Weights of a small sound classifier.
Data: 39062 training examples, 29.2 epochs.
Rows from block 2 of a small sound classifier, named by matrix and row number. Rows with one number belong to one channel. Each number is 128 + 32 x the weight over its row's rms, rounded and kept within 0 to 255. All counts start at 0.
After each channel's rows are labels from the 100 clips, of 14976, where the channel reaches its highest value: "responds to" is what is common among them; "loudest band" is the band of the loudest frequency at the time of the peak. Only what is clearly more common there than usual is listed. The data: strings of digits, spoken by a formant synthesiser in many voices.
# convs0: first width-7 conv, stride 2 (model.blocks.2.convs.0.weight, 192x128x7, standardized in use, each kernel summed), inputs 0-127
# convs1: second width-7 conv (model.blocks.2.convs.1.weight, 192x192x7, standardized in use, transposed, each kernel summed), outputs 0-95

convs0.162 [156 158 132  99  86 132 128 138 137 101 121  62 106 159 148  75 165 140  98 104 172 198 145 105 145 102 136  92 127 154 141  61 163  81  96 119  93 156 142 120 135  57  44 146 100 154 124  86 123 125 124 136 150 162 125  90 161 133 143 120  75  95 137  98  99 137 128  77 141 113  79 105  64 126 117 112 140 161 144 132 148  96 134 155 186 157 123 164 111 164 120 165 156 125 157 112  92 184 165 117  81 142 192 159 189 136  97 105 136 121 119 129  73 195 127 121  77 170 178  97 128 166 168 118 177 117 135 156]
convs1.162 [122 119 131 109 198 110 111 205 188 178  77 167 154 164 121 121 139 140 108 148  76 112 102  83 101 175 167 198 125 123 170 137 144 125 121 105 137 100 173 127 134 175 122 123 129 161 107 144 116 109 145 155  96 183 155 112 130 131 182 155 165 154 139 172 145 148  73  73 155 124  96 132 110 114 141 153  98 110 142 103  99 142 126 155 185 180 164 103 126 244 113 143 128 187 168 126]
responds to: reverberation; number of digits: 1; muffled (low-pass); first digit: eight
loudest band: 4000 to 8000 Hz

convs0.15 [175  83  95 122 164 166 162 172 102  92 115 149 100  97 146 112 192 170 112 161 151 161 162  98 113  59 128 116 179 155 170 140 121 128  98  95 102 144 167  87 180 113 119 114 112  69 107 117 151  66 132 152 126 162  67 179 126 145 158  52 174  69 134 167 166 100 131 103 130 108  81 146 177 136 121 137  99 145  82 126 153 114 119  99 162  91 150 159 155 125 106  85 197 129 115 127 180 106 116 136  95 151 149 147  79 148 128 114 146  70 103  81 171 108 150  95 188 107 102 171 115 131 136 137 107 123 140  90]
convs1.15 [125 197  95  85 158 112  94 135 121 138 106 132 104 127 155 128 151  79 115 147 141 113 128  91 120 145 163 103 147 138 136 144 109 168 103  96 161 123 151 135 114  38 126  77 149 121 113  98 147 125 135 107 111 104 130 148 111 111 129 113  85 108 122 132 119 146 119  96 154 135 137 134 105  21  97  80 141 120 139 177  86 184 104  86 187 128  87 129 130 109 150 124 100 175 137 118]
responds to: "three"; first digit: three; last digit: three; number of digits: 1
loudest band: 250 to 500 Hz

convs0.35 [ 82  91 139 106 106 160 133  88  90 115  88 147 175 147 116 116 147 151 143 133  94 131 144 115 110 123 151  98 129 120 126 149 133 112 112 140 120 161  88 180 126 106 192 115  59 126 122 129 123 132  78  98 193 200 113 157 101 194 104 156 126 115 104 128 208 101 184 174 201  88 101 110 211 128 152 110 149 104 120 110  90 145 154 130 193 162  53 126  89 127 190 132 126 161  79 145  88 101 170 123 150 123 186 130 115  72 103 179 155 131 133 118 137  88 118 103 126 108 115 123 106 130  97 142  82 145 136 150]
convs1.35 [132 134  88 108 141 146 137 120 163  79 118 121 119 124 159 169 186 109 160 123 146 221 127  71 149  77 133 107 109 161  75 142 140 158 144 122 140  95 134 142 160  70 160 104 101 135 139  81 133 174 105 106 193 174 145  87 112 115 113 153 150  99 114 173  65 153 121 202 145 152 125 122 112 140  55 116  93  90 131 129  95 108 156 108 137 167 208 127 145  84  93 149 164 106 142 205]
responds to: number of digits: 1; "four"; first digit: four; last digit: four
loudest band: 4000 to 8000 Hz

convs0.2 [118  92 141 121 152 127 184 139 102 103 158 115  62 176 102 124 203 116 167  96 130 134 118 197 103 124  88  28 139 119 128 125 155 124 102  98 144 194 121 182 161 118 102  67  81 177 113 138 139  72 163  89 103  81 168 163 111 135 135  92 166  72 159 175 130 149 118 101  78 100 125 139 102 151 139 133 107 115 112 126 187 151 106 153 148 156 187 162 219 159 110 136 177 137 141 102 139 141 160 116 120  88 140 153 110  76 123 120 117 140  84 125 146  93 118  95  95 110 119 177 138 129 151 129 131 114 147 101]
convs1.2 [128  74  74 112 122 114 131 142  65  97 130 127 104 123 140 108  95 133  90 100 131 123 131  96 181 129  94 155  79 146 186 113 169 141 143 210 154 140 112 112 101 133 120 131 142 154 130 137 152  94 172 163 104 147 151 138 133 131 138  70 148  93 139  98 116 114 123  70 132  85 164 108 144 105 165 170 107 112 136 194  79 112 103 156 161 148 147  88 121 175  84 137 214 142 114 138]
responds to: "three"; number of digits: 1; first digit: three; last digit: three
loudest band: 250 to 500 Hz

convs0.85 [105 100 181 193  79 185 137 155 119  94 170 146 147 160  91  91 124  82 169 147 103 135 121 170 138 149 111 161 170 103 115 131 121 156 125  97 139 142 124 116 113 143 104 125 159 127 178 127 149 102 107  86 134 183 137 101 113 150 154  62 145 117 131 111 173 141  70 116 183 117  81 155  70 113 101 150 204 128 139 117 134 176 123 172 170 135 138  86 108  83 144  90 126 114 135 161 135 129 133 140  43 150  72 172  72  93  52 151  98 131 145  72 161 141 127  75 165 110 147 124  90 114 144 158  97 107 174 161]
convs1.85 [148 117 109 103 154 124 174 119 130 115 168 106 143 133 149 104 169 115 120 161 104 135 110  78 115  95  81 132 136 168  52 119 114 114 102 136  74 177 108 122 146 137 113 134 108 112 158 158 175 126 186 157 157  94 148 127 119 136 132 160 138 134 151 133 161 101 148  94 117 151 187 133  99 127 159 150 144 154 100 161 128 114 136 190 125  88  88 111 142 123 140  94 158 144 108 124]
responds to: "one"; first digit: one; last digit: one; number of digits: 1
loudest band: 250 to 500 Hz

convs0.99 [145 183  73 100 142  80 164 181 126 127 121 195 154 127 115 129 110 122 134 135 170 138 106  96 137 152  85 134  66 171 184 123 119 129 128  98 125 183 123 136 125  96 133 130 151 114 150  85 139 120 112  87  77 102  74 109 125 142 135 184 117 105 187 170  97 119 181 131  83 127 120 165 148 136 125 127 162 131 116 154  76 171 121 133 105 161 117  68 159 146 132 145  69 129 133 166 115  91 110 197 143  92 113 107  51 198 114 142 114 138 141 135 124 109 132  47 120 119 116  65 183 146 137 198 171 122 125  85]
convs1.99 [122 133 170 100 153 179 160 132 136 165 115 154 124 123 128 170 171 178 130 148 111 140 147 175 165 140 123 107  76 165 112  69 120 120  82  74 133 181 137 135 177 212 101 210 152 149 120 161 115 166 138 123 118  96 140 157 173 157 147 126 154 107 210 128 140 133 159 134 145 159 100 114 165 197  93 112 136 172 142 119 110 150  75 114  63 121 153 107  98  99 189  97 113 116  66 122]
responds to: number of digits: 1; "two"; last digit: two; first digit: two
loudest band: 4000 to 8000 Hz

convs0.44 [ 94 194 113 173 145 112 140 115 129 149 102 107 110 100  77 137 192 102  89 104 140  67  61 103 151 131 143 137  67 119 138 147 152 169 145  61 132 144  99 129 119 136  86 164 141 141 174 125 118 130 116 124 154 175  87  60 131 126 149 137 105 122  94 204 164 156 137 165 108 165  94 134  71 104 200 155 144 124  67 127 184 170 140 110 110  93 145 112 172 140 170 176  67  91 158 126 114 110 113 176 134 181 129 133  68 106  75 150 108 127 126 131 147 128  91 152 147 171 120 119 105 112 115  97 180 138 110 169]
convs1.44 [104 178 121 100 149 110 172 137 157 182 131 127 112 134  96  77 138  60 131 106 100 124 136 143 158 107  67 103  67 134  90 124 126  93 105 192  98 139 132 163 152 192 124 151 132 161 129 144 141 137 153 130 118 123  55 106 134 113 161 177 175 108 152 161 126 129 156 174 147 159  98 132 138 194 109 158 158 159 155 115 132 140  96 115  98 121 147 123 139 131 105 155 145 114 130  88]
responds to: reverberation; number of digits: 1; first digit: seven
loudest band: 4000 to 8000 Hz

convs0.163 [106  76 115 165 121 120  84 133 176 141 171 181 112 205  87 106 142 139  92 114  92 135 121 148 127 184  69 102 141  98 106  80 121 105 116 122  54 132 100 160 133 125 131 142 118 142 154 135 154 132 166 132 164 155 140 118 160  76 119 136 105 153 120 125 105 140 107 132 110  97 117 170  97 114 109  44  46 116 192 122  73 124 114 198 159 144 142 161 164 113 113 145 102 147 167 185 122 161 144  91  95 162 106 171  28 100  69 166 165 112 144 152 106 170 181 136 141 146 121 139 128 112 147 127 155 134 147 133]
convs1.163 [157 123 164 130 139 151  84 176 106 113 101 121 181 134 131 113 103 140  93  68  98  95 131 128 137 110  92 136  98 132 109  93 112 121 137 117 102  47 110 116 119 150 115  90 102  98  93 130 120 123 138 166 117 186 123 132 118 100 133 131 193 120 131 148 159 127 118  69 164 153 105  89 123 126 141 123 164  90 156 139 106 118 179 130  82  89 110 131 129 126 106  88 116 129 141 105]
responds to: reverberation; number of digits: 1; first digit: four; last digit: four
loudest band: 500 to 1000 Hz

convs0.107 [108 152 135 105 149 100 124 155 134 131  76 131 156 190 127 136 148 113 125 112  91 115 143 115 164 209 107 139 105 116 145 123 185 167  82 178  84 101  68 102 167 156 118 103 141 140 155 176 122 127 110 111 109 118 144 118 109 123 184 111 120 128 214 151  92 105 126  99  70 124 111 165 133 150 182 181 132 105  90 126  74 103 120 105 121 126  51 176 149  72 110 145 139  73 123 118 107 194  98 178 152 106 103 143  77 134 139 172 149 124 138 161 114 128 147 167  62  91 157 134 126 129 144  39 146 166 155 113]
convs1.107 [147 131  86 112 104  98 111 126 122 132 150 121 102 104 120 201 122  92 114 133 119 167 102 202 114  46 182 171 143 127  97  57  98 118 147 130 112 133  95 132 154 171 145 171 199 120 136 185  97 133 114 127 165  83  86 146 134 132  63  77 103 100 149 175 154 111 146  79 119 113 168 127  75 164 162  95  95 113 192  93 142 116  92 125 149  90  76 206 106 159  82 172 148 171 140 117]
responds to: "three"; first digit: three; number of digits: 1; last digit: three
loudest band: 250 to 500 Hz

convs0.141 [103 138 160 151 136 139 117  86 123 158 126 167  96  68  97 114 106 108  87  94  52 126 192 100  82  85 102 158 185 145 159 140 108 120 115 154 114 140 105  80 116 154 156 135 112 190  94 120 158  97  91 122 124 156 132  75 126 198 139  99 194 114 159 140 111 131  94 141 118 123  34 139 108 147 115 129 133 142 141  95  97 146 129 170 156 134 149  74 184 101 128 171 175 109  80 161 120 110 156 135 169 180 166 173 139  81 103  79  90 116 152 203 137 122 147 162 101 180 128 101 104 135 175 117 142 128 134 155]
convs1.141 [ 88 139 108 134 140 105 106 136 149 186 147 128 190 117 151 118 152 160 148 180 151 113 100 148  87 158 141  99 157 103 156  83 151 106  89 146 154 121 110 125 160  92 103 140 126 183 136  89 136 111 118 129 151 136  94 133 103 102 151 173 152 119 158 115 111 148  79 176 168 135  96 128 140  61 119 136 146  91 102 129 146 158 157 141 138 136 138  89  97  55 159 102 109  75  96 128]
responds to: reverberation; "two"; number of digits: 1; first digit: two
loudest band: 4000 to 8000 Hz

convs0.80 [128 126 119 140 146 133 146  98 121  76 119  97 112 137 127 129 103 135 128 127 121 140 153 141  86 163 157 192 112 126 145  92 104  90 125 152 110 171 133 133 112 133 185  64 168 150  66 154 127 138 141 138 180 146  75  87 131 161 116  68 114  61 124 134 183 151 131 104 178  89 152 143 207 210 123  55  90  99 108 133 147 145  95 113 145 124 170 163 165 154 115 133 126 123  94 124 124 115  60 128 159 119 142  93  61  54 124 139  94 159 160 129 132 128 149 151  77 133 124 132  84  86 160 130 217 111 164 147]
convs1.80 [129 115 160 134 126  86 167 108  80  90 120 162  51 156 152 122 175  94 123  58 141 114 100 131  93 159 117 108 112 137 208 118 104 107  80 107 157 107 138 184 117  68 158  88 121 152 119 122 140 174 189 161 144 141 116 122 111  98 166 151 131 139 150  65 131 132 131 151 167 149 142 149  89 112  96 160 120 165  72 154 147 104 190 118 142 177 115 132 130 160 132 114  71 165 135 140]
responds to: reverberation; "two"; first digit: two; number of digits: 1
loudest band: 4000 to 8000 Hz

convs0.77 [ 95 111 137 155 164 110 167 167  86 123  99 125 130 155 116 124 212 124 131 118 107 161 156 142 134 117 191 105 123  85 154 126 144 123 112  87  88 134 132 120 118 151  67 147 118 197 115 116  95  73 122 133 153  79  88 114 165  84  92 133 130  93 158 125 214 166 134 128 142  67  64 160 150 137 148  97 140 146 147 194 108 152 109 194  82 123 131 173 138 139 141 161 124 119 152 188 111  94  93 113  98 192 159 127  88 101 138  94 140  71 146  77 142  65  98 130  47 138 123 163 131 139 165 140 140 113 133 133]
convs1.77 [118  46 140 123 151 140 217 107  92  96 145 123 199 175  88 134 159 120 133 152 110 143 157 173 134 122 110 103  85 113 134 168 118 114  91 132 152 136 150  98 113  98 166 113 104 167 124 157 174 172 169  49  35 142  70 104 144 126 158 153 124 145  79 114 130 116 132 120 155 165 134 146 143 162 176 166 150 132 120 211 128 130 125  99  77 107 160 123 121  66  81 147 143 121 103 123]
responds to: reverberation; number of digits: 1
loudest band: 4000 to 8000 Hz